From a checkpoint of a small sound classifier.
Model: 5.35M parameters, log mel input, norm layernorm.
Training: 30500 steps, batches of 128, held-out accuracy 96%.
Data: trained on short pieces for a synthesised band: melody, chords, bass and drums, 26041 training examples, 149.9 epochs.
Rows from block 11 of a small sound classifier, named by matrix and row number. Rows with one number belong to one neuron. Each number is 128 + 24 x the weight over its row's rms, rounded and kept within 0 to 255. All counts start at 0.
After each neuron's rows are labels from the 100 clips, of 14976, where the neuron reaches its highest value: "responds to" is what is common among them. Only what is clearly more common there than usual is listed. The data: short pieces for a synthesised band: melody, chords, bass and drums. In brackets: how many of the 100, against the usual share in percent.
# fc1: MLP up (model.blocks.11.mlp.fc1.weight, 576x192), inputs 96-191
# fc2: MLP down (model.blocks.11.mlp.fc2.weight, 192x576, transposed), outputs 96-191

fc1.332 [161 136 109 127 116  75  84 143 139 115 164 138  99 131 121  98 130  95 102 110 113 142 134 138 152 114 112  92 153 172 152 108 135 111 126 137 121 142 158  96 131 169 135 130 158 139 132  96 130  99 175 143 153 160 117 133 145  90 158 147 157 133 138 115  68 144 147 109 120 105 148 159 137  98 131 131 123 143 136 104 178 147 125 119 109 119 142 130 111 150 103 167 123  87 145  67]
fc2.332 [107 119 118  97 165 134 130 145 197 124 140 118 101 124  99 155  93  82 129 135 129 120 129 121 155 107 153  87 168 140 138 114 132 159  75 117  94 171 153 126 118  95 155 148 123  95  91  99 144 119 158 110 114 171 107 124 138 133 162 147 117 143 160 174 128 108  92 116 136  89 163  93 169 146 141  77  94 129 160 147 120 109 148 163  90 124 151 103  92 145 117 184 126 137 141 128]
responds to: key: D major (82 vs 4.2)

fc1.244 [104 155 153 104 134 142 106 151 144  96 128 119 122 118 159 119 103 118 124 108  49 107 110 139 145  96 121 106 166 177 110 131 125 154 143 166 127 167 125 126 106 118 155 156 186 132 165  85 141 137 181 108 127 115 137 110 106 126 139 181 151 167 155 129 139 133 128 108 122 166 153  99 130 125 155 122 108 159 140 129 111 131 142 150 113 164 119 111  93 142 135 140 129 112 149 115]
fc2.244 [164 116 116 127 101 141 172 142 127 112 108 116 106  83 133  50 102 138  70 133 153  79 157 125 141 114  72 164 144 107 128 166 129 159 143 163 120  99 125 113 127 134  98 148 107 123 133 138 131 161 132 134 122 134 153 126 114 167 136 108 129 116 134 106 112 145  95 123 125 102 161  94  94 154 125 174  93 146 120 107 150 144 127 142 121 131 125 154 124 113 117 126 108 116 130 105]
responds to: key: C# minor (59 vs 4.2); key: C major (40 vs 4.3)

fc1.480 [131  79 126 123 145  91  76 114 136 138 154 175 117 170 158 123 129 115 128 117 131 138 116 102 136 134 120 133 178 151 120 112 107 142 147 149 138 148 116 140 187 153 132 142 154 123  93 130 157 138 152 115 143 103 146 132 137  94 142 154 141 122 124 132 117 150 107 132 132 147 140 145 147  52  82 130 116 136 167 150 132 119 110 122 130 120 140 130 165 117  89 117 150 134 133 114]
fc2.480 [124 147  97 149  81 138 139 132 134 143 161 114 144 102 141  95  84 128  74 121 126 121 168 104 100 122 112 130 144 148 105  95 162 122 175  89 122 139 174 108 142 130 115 134 138 143 104 116 147 103 185 173 132 129 166 138 144 161 131 142 134 113 154 139 181 144 131 127 120 102 143 134 106 114 155 143 100 101 113 109 126 141  99 104  90  95 110 129 113 136 105 127 126 133 108 129]
responds to: key: D major (56 vs 4.2)

fc1.560 [110 134 139 111 120  86 117 145  96 137 139  97  92 153 120  92 146 145 112 125  89 148 126 148 140 134 100 120  97 160 183  88 149 130 171 139 160 139 161 122 169 129 139 116 138 154 180 132 115 101 143 120 126 153 132 148 139  80 116 152 148 105  95 113  78 135 168 138 102  90 113 171 142  90 147 120 175 125 144 104 147 145 111  98 140 123 141 102 130 118 138 109  94  87 143 115]
fc2.560 [104  66 146 122 137 124 105  87 157 147 150 100 132 147 109  74 149 117  81 110 127 131 112 124 110 123 105 112 171 125 139 103 147 110 136  97 133 102 141 119  98 119 115 152 104 135 140 109 148 118 146 121 144 101 130 144  97 130 131 120 123 174 115 143 147 121 142 135 154 129 109 152 155 126 139  98 173 129 135 142 163 169 146  98 142 126 110 118 121 125 160 163 147 106  96 150]
responds to: key: A major (68 vs 4.3); key: E major (31 vs 4.1)

fc1.377 [162 148 124 173 114 122 132 170 166 105 131 162 109 111 139 109 113 165 111 147 137 155 152 100 153 128 106 123 132 160 159 130 120  86  90  78 111 144 162  83 110 116 114 137 129 124 116 108 130  95 186 161 139 186  98 110 155 160 167 152 134 148 164 138 101 137 122 106 128 152 117 121 101 139 126 134 165 128 132 111 142 164 142 132 113 117  85 109 111 134 115  92 105  94 128 106]
fc2.377 [173 146 124 107  99 169 124 142 150 116 134 139 107 108 127 121 110 102 146 121 149 114 169 144 146 133  90  86 119 132 163 182  80 102 140 128  72 107 103 119 145 131 136 128 151 114 142 103 138 110 103 109 146 163 125 157 122 171 159 144 156 107 182 145  93 114 124 118 128 108 135 138 128 196 165 171 103 129 119 120 124 147 103 132 116 101 111 153 155 107 158 103 152 135 186 105]
responds to: key: F# minor (44 vs 4.1)

fc1.109 [131 151 111 159 101 118 130 155 134 140 144 100 117  96 115 104 126  98 103 108 116 158 134 150 118 136 113 112 135 163 142 106 148 138 142 119  94 116 175 114 114 144 124 145 143 170 163 101 131  77 174 129 103 161 142 146 123 131 126 144 119 100 133 120 101 115 164 116 103  85 118 162 127 119 168 131 149 106 106 106 141 166 160 106 116 114 136 143 107 135 138 152 107  99  97 124]
fc2.109 [130  93 133 117 147  95  97 110 132 168 140 112 156 134 106 162 115 150 120 142  98 121 106 136 121 143 174 116 124 158 134  72 136 111 153 130 172 143 157 117 112 140 148 112 129 156 146 115  88  93 123 164 136  78 123 105 139 106 135 133 150 163 150 137 139 124 110 160 110 111 153 107 118 101  92  89 102 108 175 138  98 136 101 100 163 159 148 101 144 153 121 147 132 115 115 123]
responds to: key: A major (83 vs 4.3)

fc1.235 [132 155  98 170 125 133 170 156 165 119 112 140  86 104 137 104 123  98 106 148 136 123 139 100 166 117  95 121 138 113 128 173 142 124  88  92 125 132 173 121  76 102 112 164 109 139  80 119 146 131 159 127 103 191 127 141 158 157 139 119 102 122 136 112 142 120 115  96 136 151 151  95 125 165 158 130 177 145 114 123 142 154 178 131  96 104 140 153  81 130 115 151 124  99 133 121]
fc2.235 [128 149  99 139 155 152 121 130 129 164 160 128 108 114 168  90  91 107 103 166 131  87 117 101 164 145  95 111 147 153 150 152 106 138  86 128 144 158 148 146  81 100 114 143 139 125 135 123 142 132 118 119 109 159 129 149 108 140 168 140 154 154 187 172 143 129  79  95 110 131 155 100 116 181 143 137 135 156 142 142 125 162 147 122 125  95 176 135 120 116 139 121  98 115 168 109]
responds to: key: F# minor (55 vs 4.1)

fc1.81 [109 132 107 149 147 169 168 129 157 134  92 109 107 126 164 109 125 155 106 108 118  87 100 125 159 110 111 134 141  97  97 159 133 154  93 108 128 128 164 138  64  99  95 155 108 100 111 127 139 148 166 128  93 137 155 122 129 141 134 128  97 171  99 126 169 162  99 128 145 163 137 111 114 150 154 138 156 127 115 135 146 143 186 137 120 113 138 144  98 127 123 115 112 143 135 144]
fc2.81 [143 106 122 118 117 116 131 126 119 156 164 112 113 137  98  98  99  95  94 133 163 115 147 112 140 183 118 119 137 147 166 104 138 143 144 144 161 111 138 128 121  91 125 152 107 124 117 100  85 141 127 111 143 158 159 172  95 127 158  75 131 135 154 142 158 138 104 152 106 113 147 106 101 151 144 110 138  93 175 103 133 148 141 101  95 150 160 119 134 169 140 113 154 107 131 117]
responds to: key: C# major (40 vs 3.9)

fc1.126 [124 112 138 115 153 108  88 127 130 158 149 143  86 168 144 105 120  86 105 115 129 137 114 158 154 118 117 126 117 153 151  82 135 141 134 156 139 143 140  98 172 152 133 127 120 108 160 139 132 128 156  94 125 132 147 131  91  73 153 112 126 126  97 138  85 167 118 123 117 106 108 149 130  75 114 130 120 125 130 107 167 133 167 123 151 124 163 142 141 138  99 103 116 121 157  91]
fc2.126 [155  96 122 169 166 120 129 113 134 139  99 130 133 120 103  95 146  66  76 134 132 103 118 114 139 107 112 160 156  96 112  99 145 154 128 124 165 120 166 152 122 143 119 142  75 164 143 142 111 121 163 104 128 130 132 135 121 105 129  91 144 116 134 119 134 150 121 136 152 121 116 110 134 114 111 118 140  87 119 139 149 130 181 145 164 127 134 135  55 138 102 170 133  75 113 150]
responds to: key: D major (99 vs 4.2)

fc1.222 [ 99  78 100 117 124 128  90 132 103 100 128  95 116 134 112 115 140 144 114  93  91 130 103 158 123  99 116 122 170 144 135 121 127 133 162 135 138 148 131 123 111 171 137 132 146 150 182 121 116 128 132 111 122 115 150 165 118  80 108 170 149 126 113 105 107 114 165 133 119 131 148 185 144 112 139 115 151 136 130 113 129 156  94  96 152 141 183 118 118 136 135 173 127 138 128 138]
fc2.222 [ 95 111 181 104 133 168 120 148 143 114  91 133 132 154 142  84 128 162  91  96 108 125 120 148 131 143  93 134  95 140 135 137 102 128 135 144 103 154 114 147 117 105 134 117 165  99 117 131 121 116 122  96 140  97 137 140 137 153 127 149 122 154 127 132 151 130 142 142 135 174 131 105 149 150 130 128 102 138 136 139  91  97 115 144 128 160  81 106 138 136 157  72 154 167 162 164]
responds to: key: E major (96 vs 4.1)

fc1.146 [130  98 123 147 120 143 113 122 143 130 116 155 127 155 157 105 171 160 124 116 117 163 147 147 133 148  94 129 147 136 129 131 110  92 165 148 161 116  95 143 165 146 115 158 151 130 153 160 139 143 114 146 119 110  90 145 145 121 123 142 155  86  73 108 115 138 151 131 147 163 103 202  90 117 159 154 128 118 143 160 132  98 108 133 111 103 120 125 186 110 141  74 151 154 106 159]
fc2.146 [151 116 102 139 150 140 111  91 136 177 162 139 129  94 116 108  80 122 109 135 147 101 125 122 124 157 126 102 127 136 137 118 140 132 141 113 154 125 166 149 160 117 121 147 112 123 105 104 110 118 124 134 149 129 168 164 106 129 147 129 148 149 193 173 159 136  90 119  89 127 114 107 108 145 113 116 120  90 154 110 136 153 120 101 135 110 148 154 127 175  94 106 139 116 156 144]
responds to: key: G major (29 vs 4.1)

fc1.367 [117 142 113 104 133 120  83 133 160 132 159 109 128 146 144 127 139 137 120 122 113 129 129 110 121 154 107  85 141 144 123 127 127 104 135  95 121 124 119 133 149  57 143 169 128  83 107 106 132 141 137 101 129 153 151 187 137 106 134 144 116 120 118 167 197  93 145 137 165 150 101 151 119 142 152 145 151 110 130 163 129 112 128 137  84  86 152 142 172 121 158 124 153 170 119 166]
fc2.367 [134 165  95 144 119 117 140 117  84 143 140 151 150 113 127  91 163 107  87 164 157 131 135 110  97 117 102 168 125 128 107 148 177 125 123  90 167 106 121 143 161 124  66 137 115 146 141 157 126 168 119 157 114 138 131 130 112 128  82 119 106  95 116 127 138 118 122  97 121 119  87 133 105  92 145 154 159 123  89 133 189 130 150 127 133 104 140 155 109 112 114 120  92 113 106 141]
responds to: key: E minor (85 vs 4.2)

fc1.410 [124 160 118 148  86 117 120 136 143 121 149  97  98 108 119  93 118 116  99 103 101 157 142 149 128 153 107  78 124 170 148  99 136 123 119 124 110 141 164 131 127 109 156 130 162 137 163  71 144  85 169 145 111 168  99 131 128 136 129 150 136 117 143 114  99 132 162 100 130  93 137 178 132 118 184 121 139 131 117 112 150 179 116  98 103 121 124 133  83 152 159 156 102 111 117 123]
fc2.410 [106  60 118 144 138  86  86 125 155 146 140 102 137 118 121 122 116 159  93 113  73 118 113 138 126 112 143 119 145 138 133 102 115 101 149 122 147 144 172 114 106 125 134 132 126 146 129 122 134  89 129 159  97  96 130 132 174 105 115 155 143 152 138 124 120 107 114 145 132 114 165 117 149 126 117  88 111 141 169 149  93 141 112  89 152 143 180 102 150 161 134 184 137 150 102 137]
responds to: key: F# minor (49 vs 4.1); key: C# minor (28 vs 4.2)

fc1.70 [139 131 129 144  92 136  97 158 138  98 143 147 112 104 139 101 124 125 104 119 110 159 162 125 137 111  98 127 117 167 146 121 127 104 137 112 105 138 142 109 132 162 110 121 166 136 148 106 131 111 170 146 135 181 107 118 149 138 131 182 146 109 145  98  67 120 189 102 135 137 110 158 138 116 142 142 142 150  85 118 146 170  88 114 138 103 102 143 112 111 134 141  88 125 121 114]
fc2.70 [162  92 115 117 136 112  96 154 186 118 132 118 127 102  72 141 111  97 130 118 124 129 151 144 133 110 137  73 159 141 153 142  94  92 141 110 101 134 148 109 172 127 159 176 132 139 113 115 114 102 129 110 132 114 110 159 131 120 160 136 170 106 174 155 107 105  95 141 113  81 157 115 124 175 158  79 108 112 174 108  88 141 134 151 137 143 139 137 136 164 133 141 190 118 149 140]
responds to: key: A major (62 vs 4.3); key: F# minor (27 vs 4.1)

fc1.564 [112 151 118 160 183 106  96 126 154 164 147 138  98 142 140 103 117 107 102 151 102 123  92 149 142 114 120 115 128 139 122 111 168 139  89 137 152 160 164 132 123 126 139 130 121 113 151 123 115 119 133 109 122 140 126 135 106  63 150 134 124 134 137 154 108 147 125 109 115 151  82 130 114 107 108 123 177 137 138 129 161 125 169 139 174 125 183 130 104 154 111 147 105 101 155 139]
fc2.564 [160 126  94 152 128 123 148 144 102 137 122 129 125 117 115  79 104 117  73 102 132 105 136 122 118 137 106 176 168  88 118 125 155 122 170 120 153  95 183  79 131 161  96 111 100 158 127 142  84 124 144 155 140 144 162 135 131 111 128 115 129  95 144 120 130 149 121 164  97 112 151 119 107 122 112 139 108  91 140  90 132 128 131 110 133 133 155 125 127 177  87 136 149 111 129 115]
responds to: key: D major (48 vs 4.2); key: C# minor (25 vs 4.2)

fc1.528 [136 102 128 144 111 105 137 143  98 112 121 154 123 110 107 107 138 109 127 164 143 182 174 109 133 154 122 157 113 151 188 102 126 116 144 115 145 132 136 107 165 111 116 116 127 141 159 133 115 105 142 131 126 149 107 137 120 145 117 131 142 109 135  85  71 152 142 138 119 100  98 131 142 132 135 126 143 151 118 108 142 163 119 104 139 114 114 118 101  84 103 122 102  98 100 106]
fc2.528 [154  95 128  82 141 113 120 107 172 134 148 126 118 137 103 137 144 115 146 133 180 133 129 137 149 134 129  82 126 128 150 158  88 128 130 109  77 128 111 131 148 127 156 136  93 121 108 127 141 119 116 100 119 151  94 128 147 147 139 101 155 125 119 104 109 113 112  95 172  80 152 120 127 164 107 113 131 121 162 151 145 142 120 150 144  98 131 148 139 126 168 132 144 115 119 123]
responds to: key: A major (95 vs 4.3)

fc1.357 [135 101 110 129 141 157 123 103 117 168 121 164 122 121 152 114 144 119 134 141 100 102 123  63 162 142 103 139 159 126 132 142  84  98 157 102 139 139 165 142 166 136 124 139 112 174 104 175 148 120 135 134  93 106 121 153 146 118 114 167 177 138 137 128 140 143 107 122 126 145 146  85 138 137 104 129 146 140 136 143 128 156 171 125 186  88 111 144 158 113  78  71  94 114 149 120]
fc2.357 [136 125 143  68 107 122  99 148 138  86 117 115 130 128 105  86 116 116 115 124 135 145 166 161 112 135 109 107 122 157 153 115 109 142 145 221 120 136  69 127 148 152 146 114 151 117 130 101 131 164 111 123 189 123 123 114  94 129 170 116 162 123 133 110 121 147 129 145 110 102 163 138 127 150 135 121  71 149 161 128 125 117  85 161  98 148 117 129 140 111 153 138 160 146 135 112]
responds to: key: G major (65 vs 4.1)

fc1.213 [126 124 118 142 132 151 119 134 128 135 114 139  77 149 154  50 141 117  60 121 119 126 124 136 155 121  60 124 151 137 141 143 149 112 120 139 121 137 167  98 114 143 116 129 135 142 138 136 108 126 165 132 123 156 105 106 135 107 128 143 132 120  90 139 118 139 139 100 129 140  99 137 123 116  99 143 156 145 109 122 205 149 168 141 139 116 139 138 104 121  93 124 101 105 143 108]
fc2.213 [127 159 112 156 136 105  92 129 167  98 133 177 126 113 162 140 143 155 147 138  79 177 119 116 131 109 146  99 113 131 113 141 112 101  90 102  99 160 143 144 138 104 136 115 166 128 126 119 131 150 135 149 119 124  79  91 175 103 131 186 144 109 146 125 114 123 140  89 139 164 114 153  97 109 132 137 112 170 124 141 136 130 130 157 131 123 136 153  93 147 103 148  85 148 135 144]
responds to: key: D major (43 vs 4.2); key: C# minor (33 vs 4.2)

fc1.239 [159 133 124 111  95 116 135 139 159 101  96 139 128 139 152 106 149 152  96  89 126 115 153  90 136 102 117  82 107 107 136 141 152  89 111 100  91 104 134 107 133 119 112 134 111  86  67  81 119 144 154 186 146 124 132  95 141 120 151 130 110 159 126 132 141 136 132 102 155 142 117 128  80 121 108 151 123 127 101 112 154 130 148 160 114 159  99 137 112 144 112 107 130 151 162 141]
fc2.239 [103 119 143 136 164 174 124  97 132 145 112 118 164 114 105 115 118 164 115 108  91 127  80 140 110 148 128 145 110 113 103 120 131 124  79 103 138 139 156 137  91 150 136  86 130 133 142 150 104  96 102 135 118  94 109 107 126 120  96 163 108 151 137 150 138 101 146 133 118 150 100 123 187 133 120 105 148  93 122 117 110 109 122 110 174 171 132 107 134 169 142 137 116 152 138 174]
responds to: key: C# major (90 vs 3.9)

fc1.317 [114 166  98 131 134 126 117 130 142 120 133  86 111 116 140 104 111 141  89 117  91  81 103  96 134  99 110 110 162 128 100  96 148 143  90 114 140 146 171 130  88 123 150 139 129  90 103  91 145 107 160 164 134 108 163 126 131  99 145 170 106 187 127 162 156 142 140 148 118 135 132 114 137 119 114 119 150 154 130 120 149 144 129 117 126 137 156 129  99 142 103 181 133 137 148 128]
fc2.317 [154 151 107 151 112 131 147 110 139 130 108 100 162 104 149 126 151 171 122 137 160 102 106 100 106 145 138 142 131  95  83 134 110 122 147  82 123  91 127 145  95 104 134 156  97 134 117 142 164 149 134 119 109 117 140 152 145 150 118  83 136 143 103 123 180 126 130 117 152 153 136 144 106 157 119 163 131  71 102 170 122 140 112 146 113 101  95 150 131 114 163 119 138 128  97 171]
responds to: key: C# minor (85 vs 4.2)

fc1.310 [125 106 147  87  93 110  91 169  98 118 143 146 105 138 111 105 132  94 121 116 110 169 169 136 148 141 117 133 107 175 204 108 128 106 163 177 142 144 135  94 161 153 143  90 168 158 165 135  88 100 146 113 134 159 106 133 120 126 133 127 154  83 129 100  71 135 157 143 119  90 151 134 140 107 137 115 114 143 144  97 130 153 113 112 127 134 132 103 145 118 119 125 125 102 144  60]
fc2.310 [131  94 129 111 153 124  91  89 188 146 168 154 108 132 140  99 149  78 118 102 116 115 127 126 167 109 118 101 138 100 129 129 112 134  96 118 117 132 133 124 116 120 157 124  96 128 102 104 137 126 146 110 138 158 116 125 128 112 145 134 162 160 151 131 113 102 136 108 197 137 111 119 162 140  91 136 119 125 108 158 188 155 119 102 147 110 160 143 102 158 168 197 141 122 119 132]
responds to: key: F# minor (59 vs 4.1); key: A major (33 vs 4.3)

fc1.309 [181 178 103 151 109  94 119 136  99 126 127 141 130 123 134 108 109 129 102 132 123 108 124 157 118 113 118 135 120 132 121 105 160 137 107 152 138  98 128 126 149 145  99 133 138 117 159  96 108 156 134 141 162 123 186 100  99  86 150 116 106 146 142 173 148 150 114 130 104 151 112 143  64  77 140 155 116 120 116  84 158 118 147 145 119 160 160 159 132 133 115 107 138 122 187 121]
fc2.309 [100 134 118 140 142 126 120 119 136 158 155 119 104 138 172  33 122 104  67 131 121 153 105 149 132 147  50 129 134 146 104 124 130 154 103 124 121 140 142 108 120 136 129 125 140 131 147 142 186 107 158 156  96 165 106 111 115 116 106 150 135 116 102 127 110 101 146 105 149 119 112 152 144 107 145 141 135 133 110 142 178 146 129  97 128  76 166 122 131 104 131 158  76 133  92 106]
responds to: key: C# major (56 vs 3.9); key: G# minor (25 vs 4.2)

fc1.340 [155 147  90 159 137  70 142 130 114 138 109 140 114 127 120 111 132 130 108 152 114 109 127  86 158 108 122 142 122 102 118 103 154 123 127 113 164 115 169 130 128 110 106 152  95 162  94 134 114 158 134 138 115 118 135 115 125  72 154  82 125 140 126 127 150 167  97 124 114 112 147 102  81 120  94 118 159 134 129 103 161 142 178 145 164 143 164 163 110 138  99 149 146  69 139 127]
fc2.340 [128 147  93 104 126 102 126 165 121 141 133 120 128 159 132  75 149 113  76 120 133 107  95 114 148 133  83 148 158 146 132 128 117  92 111 103 152 134 152  98 120 173 129 138 158 164 128 133 128 135 141 151 141 110 121 138 148  89 123 164 122 145 126 149 109 136 153 127 101 136 163 127 137  84 137 121 117  94 138 100 147 116 125 119 156 172 149  82 145 149 112 108  97 103 168  91]
responds to: key: C# major (72 vs 3.9)

fc1.38 [115 144 109 116 145 134  86 129 163 125 129 152 100 162 149  83 169 101  85 115 118 157 130 133 136 103  79  92 110 141 146 135 160 122 118  96 124 137 134 145 115  86  75 143 142 111 157 132 134 152 175 112 129 155 104 150 128 100 127 181 122 123 112 144 142 121 157  88 149 157  96 185 108 105 175 134 168 113 111 146 191 139 146 138 115  99 142 122  88 147 143 128 111 134 130 150]
fc2.38 [162 133  89 157 159 159 122 136 134 138  95 136 141 131 126  94 146 119  93 150 170  95  90 124 132 118 113 154 187  88 102 141 127  92 125  90 154 112 122 104  82 163 114 121  88 165 175 177 125 139  94 147 114 140  76 110 106 103 130 125 154 112 124 131 101 140 134 116 127 145 106 174 106 129 112 134 138  91 133 155 149 111 152 154 186 104 156 116 143 129 123 133 103 117 118 134]
responds to: key: E minor (88 vs 4.2)

fc1.563 [125 126  94 159 133 100 110 127 130 106 146 154 122 111 162 112 137 114 123 120  97 146  99 123 131  81 118  95 166 131 102 159 113 142 130 113 118 154 129 126 147 156 122 134 138 135 127 107 176 164 184 126 100 122 125  91 120 103 102 164 127 127 138  97  86 142 128  57 140 152 120 155 148  69 123 129 153 141 109 109 148 169 169 140 151 125 159 165 115 136 104 158 105 116 123 110]
fc2.563 [147 143 101 114 117 149 146 122  93 124 133 110 117 139 115  76 108 108  84 113 150  98 139 138 163 136  87 170 132 107 121 128 143 157 163 151 161 120 117 123 146 152 150 105 100 123 144 144  68 145 102 113 163 158 171 159  96 103 139 102 173  88 137 100 120 129 158 171 150 124 134 144 122 126 141 145 121  96 114  89 153 122 131 111 139 120 174 147 122 136 149 163 138 134 136 119]
responds to: key: D major (97 vs 4.2)

fc1.391 [164 158  92 101 157  92 115 133 114 134 104 113 119 117 125 103 137 127 106 124 111 107 121 150 150 106 114 129  87 119 151 132 139 142 118 127 122 105 124 147 172 122  87 154 100  94 150 148  94 160 114 116 130 140 144 127 126  77 140 130 120 137 109 166 141  95 113 123 123 105 125 130  98 127 139 170 138 113 104 126 157 127 156 146 155 116 170 184 148 113 150 107 132 162 154 149]
fc2.391 [119 167 117 117 100 168 133 175 122 102 122 129 130 127 161 104 144 101 109 126 146 143 139 131 123 143 100 107 120 145 115 157 103 119  84 131 109 116  82 110  97 150 134 113 160  90 140 101 167 137 130 140 126 162 125 125 123 157 127 143 103 128 111 128 115 127 189 108 141 152  97 159 155 123 165 158 154 149  83 131 140 113 127 136 100 128  94 130 137  83 159 121  85 157 147 121]
responds to: key: C# major (39 vs 3.9)

fc1.191 [117 150 102 124 133 121 139 159 135 110 121 136  47 152 138  51 128 140  83 165 134 151 128 112 176 121  63 134 127 156 183 137 110 130 126 109 134 142 156  99 130 100  91 144 147 123 139 129 110 143 172 130 127 199 114 141 136 116 125 170 139 129 132  98 114 145 151 114 127 143 128 123 113 138 142 123 152 135 126 118 180 158 151 128 115 112 132 123 104 104 130 109  93 133 141 121]
fc2.191 [129 117 176 107 162 141 130 104 131 140  94 146 139 147 153 119 195 150  98  95 109 119  95 140 130 111 112 145  62 111 123 142 124 119 122 129  98 102 127 150 141 115  99 136 111 140 146 174 140 156 140 117 109  85 116  96 150 125 103 125 131 131  76 135 144  91 115 101 158 156  82  95 100 121  75 160 129 106  79 163 143 116 153 152 183 126 104 144 121 111 147  92 122 111 133 152]
responds to: key: F# minor (87 vs 4.1)

fc1.39 [116 118 123  92  97 113 118 169  73 100 100 114 114 149 106 104 134 110 107 125 115 144 131 149 155 123 114 153 151 148 171 110 124 115 169 167 138 143 149 116 141 170 124 103 143 166 198 154  96 101 130 133 133 131 134 129 120  94 118 153 146 110 123 101  83 143 160 149 106  86 181 142 144  98 153 112 130 136 150  96 123 148 127 113 162 145 131 102 126 100  98 123 118  98 167  73]
fc2.39 [ 93 100 136 126 143 143  80  75 176 160 169 145 127 155 147  85 174 112  91 107  90 138 114 121 143 138  90 103 125 139 125 109 127 113 131 100 133 149 139 163 132  76 141 123 124 129 123 129 159 111 144 118 135 114 113 148 125 108 127 154 154 152 128 144 157 124 152 118 182 156 107 131 148 116 128 123 123 131 123 177 166 142 115 101 151 101 129 116 103 152 159 156 140 140 105 157]
responds to: key: E major (54 vs 4.1); key: F# minor (43 vs 4.1)

fc1.124 [140 102 135 129 120  85 114 153 132 124 130 123  81 134 153  68 119 131  87  96 114 131 141 131 166 100  76 130 149 146 149 138 145 147 147 156 116 121 153  85 135 176 135 146 137 138 114 116 113 111 158 137 149 160 145 143 155 133 139 148 127 137 111 103  78 139 156 129 132 124 155 123 134 100  88 168 148 155 122 123 187 144 133 107 106 113 150 142 138 105 127 159 122 106 112  88]
fc2.124 [148 136 172 122 147 117 108 149 129 126 100 130 124 122 120  79 165 144  44 104 107 148 116 169 101 122  89 144  80 132 125 122 144 102 142 133  93 111 158 119 161 127 102 129 108 154 170 145 114 125 131 138 110 126 120 101 121 118 112 120 122 111  95 156 136  87 136 114 121 113 100 136 104 124 125 134 153 123  98 126 121 128 172 167 147 145 119 149 153 113 106 109 144 102 120 130]
responds to: key: A major (73 vs 4.3)

fc1.295 [123 127 119 101 115 122 107 134  79 113 132 133  91 167  95 101 140 100 125 115 127 175 118 152 151 137  92 122 146 160 193 127 125 123 140 134 132 130 131 142 173 158 127 102 146 147 190 145 117 118 125 123 131 154  96 133 133  92 110 165 150  72 121 117  58 118 166 117 126 105 150 195 146  82 176 124 128 127 155 100 148 154 110 109 138 121 139  98 133 115 131 114 109 103 134  95]
fc2.295 [102 107 160 112 142 127 104 101 164 134 175 145 121 176 129 104 146  98 121 130 134 148 140 117 119 144 115 123 123 135 137 125 149 124 142 101 130 146 119 115 131  83 145 131  98 109 119 115 143 122 167 106 143 133 148 146  89 127 129 111 128 154 125 125 165 109 153 115 192 143  75 116 152 119 111 117 156 144 111 137 184 148 137  99 117 108 120 125 111 118 148 167 158 116  89 139]
responds to: key: F# minor (38 vs 4.1); key: E major (35 vs 4.1)

fc1.242 [127 117  89 133 133 128  83 146 149 142 110 130 103 141 139 103 155 137 107 143 101 160 140 121 109 123  85 103 161 130 139 121 133  78 159  83 139 130 134 129 133  99  93 142 120  91 141 157 134 133 125 151  83 140  95 155 165 106 124 161 125 107  99 143 171 100 129 117 128 138  99 220 124 146 163 125 166 123 142 158 138 130 134 144 103  83 166 130 172 123 127 131 146 181  99 168]
fc2.242 [123 144 122 119 163 132  85 143 173 134 137 172 145 123 127  76 162 125  66 165 156 148 108 114  96  96 110 130 144 145 126 157 175 100 125  97 142 159 133 125 100 118  89 152 133 165 147 131 121 162 113 133 133 147  76 123 137 129 111 153 130 135 158 139 141 108 154  64 133 153  90 143  91 140 119 129 150 144 119 169 166 121 121 173 133 109 119 118 111 126 125 139  88 114 102 155]
responds to: key: E minor (93 vs 4.2)

fc1.203 [129 117 141 111 135 100 113 158 149 126 114 127  85 153 141  89 120 125  85 126 123 122 126 120 163  90 108 124 135 138 152 112 135 148 116 154  94 151 164 145 167 133 109 150 135  86  83 116 122 108 158 131 124 130 152 105 149 122 157 144  96 162 126 149 130 142 125 136 116 114 161  94 131 104  97 115 116 177 167 115 135 122 153 151 135 149 117 131 101 106  88 127 142 136 158 129]
fc2.203 [129 149 140 136 104  74 133 148 103 102 125  83 157 144 104 136 130 150 117  98 118 137 130 140  92 152 138 136 140 152 135  76 173 117 178 157 139 111 125 115 162 141 152 139 142 154 159 117 135 107 146 125 169  92 140 117 115 111 145 106 119 125 108  93 123 155 170 185 106  90 133 143 106  76 149 114 134 132 158 114 101 109 134 136 126 150  75  97 119 120 127 112 133  97 112 118]
responds to: key: A major (46 vs 4.3); key: C# minor (39 vs 4.2)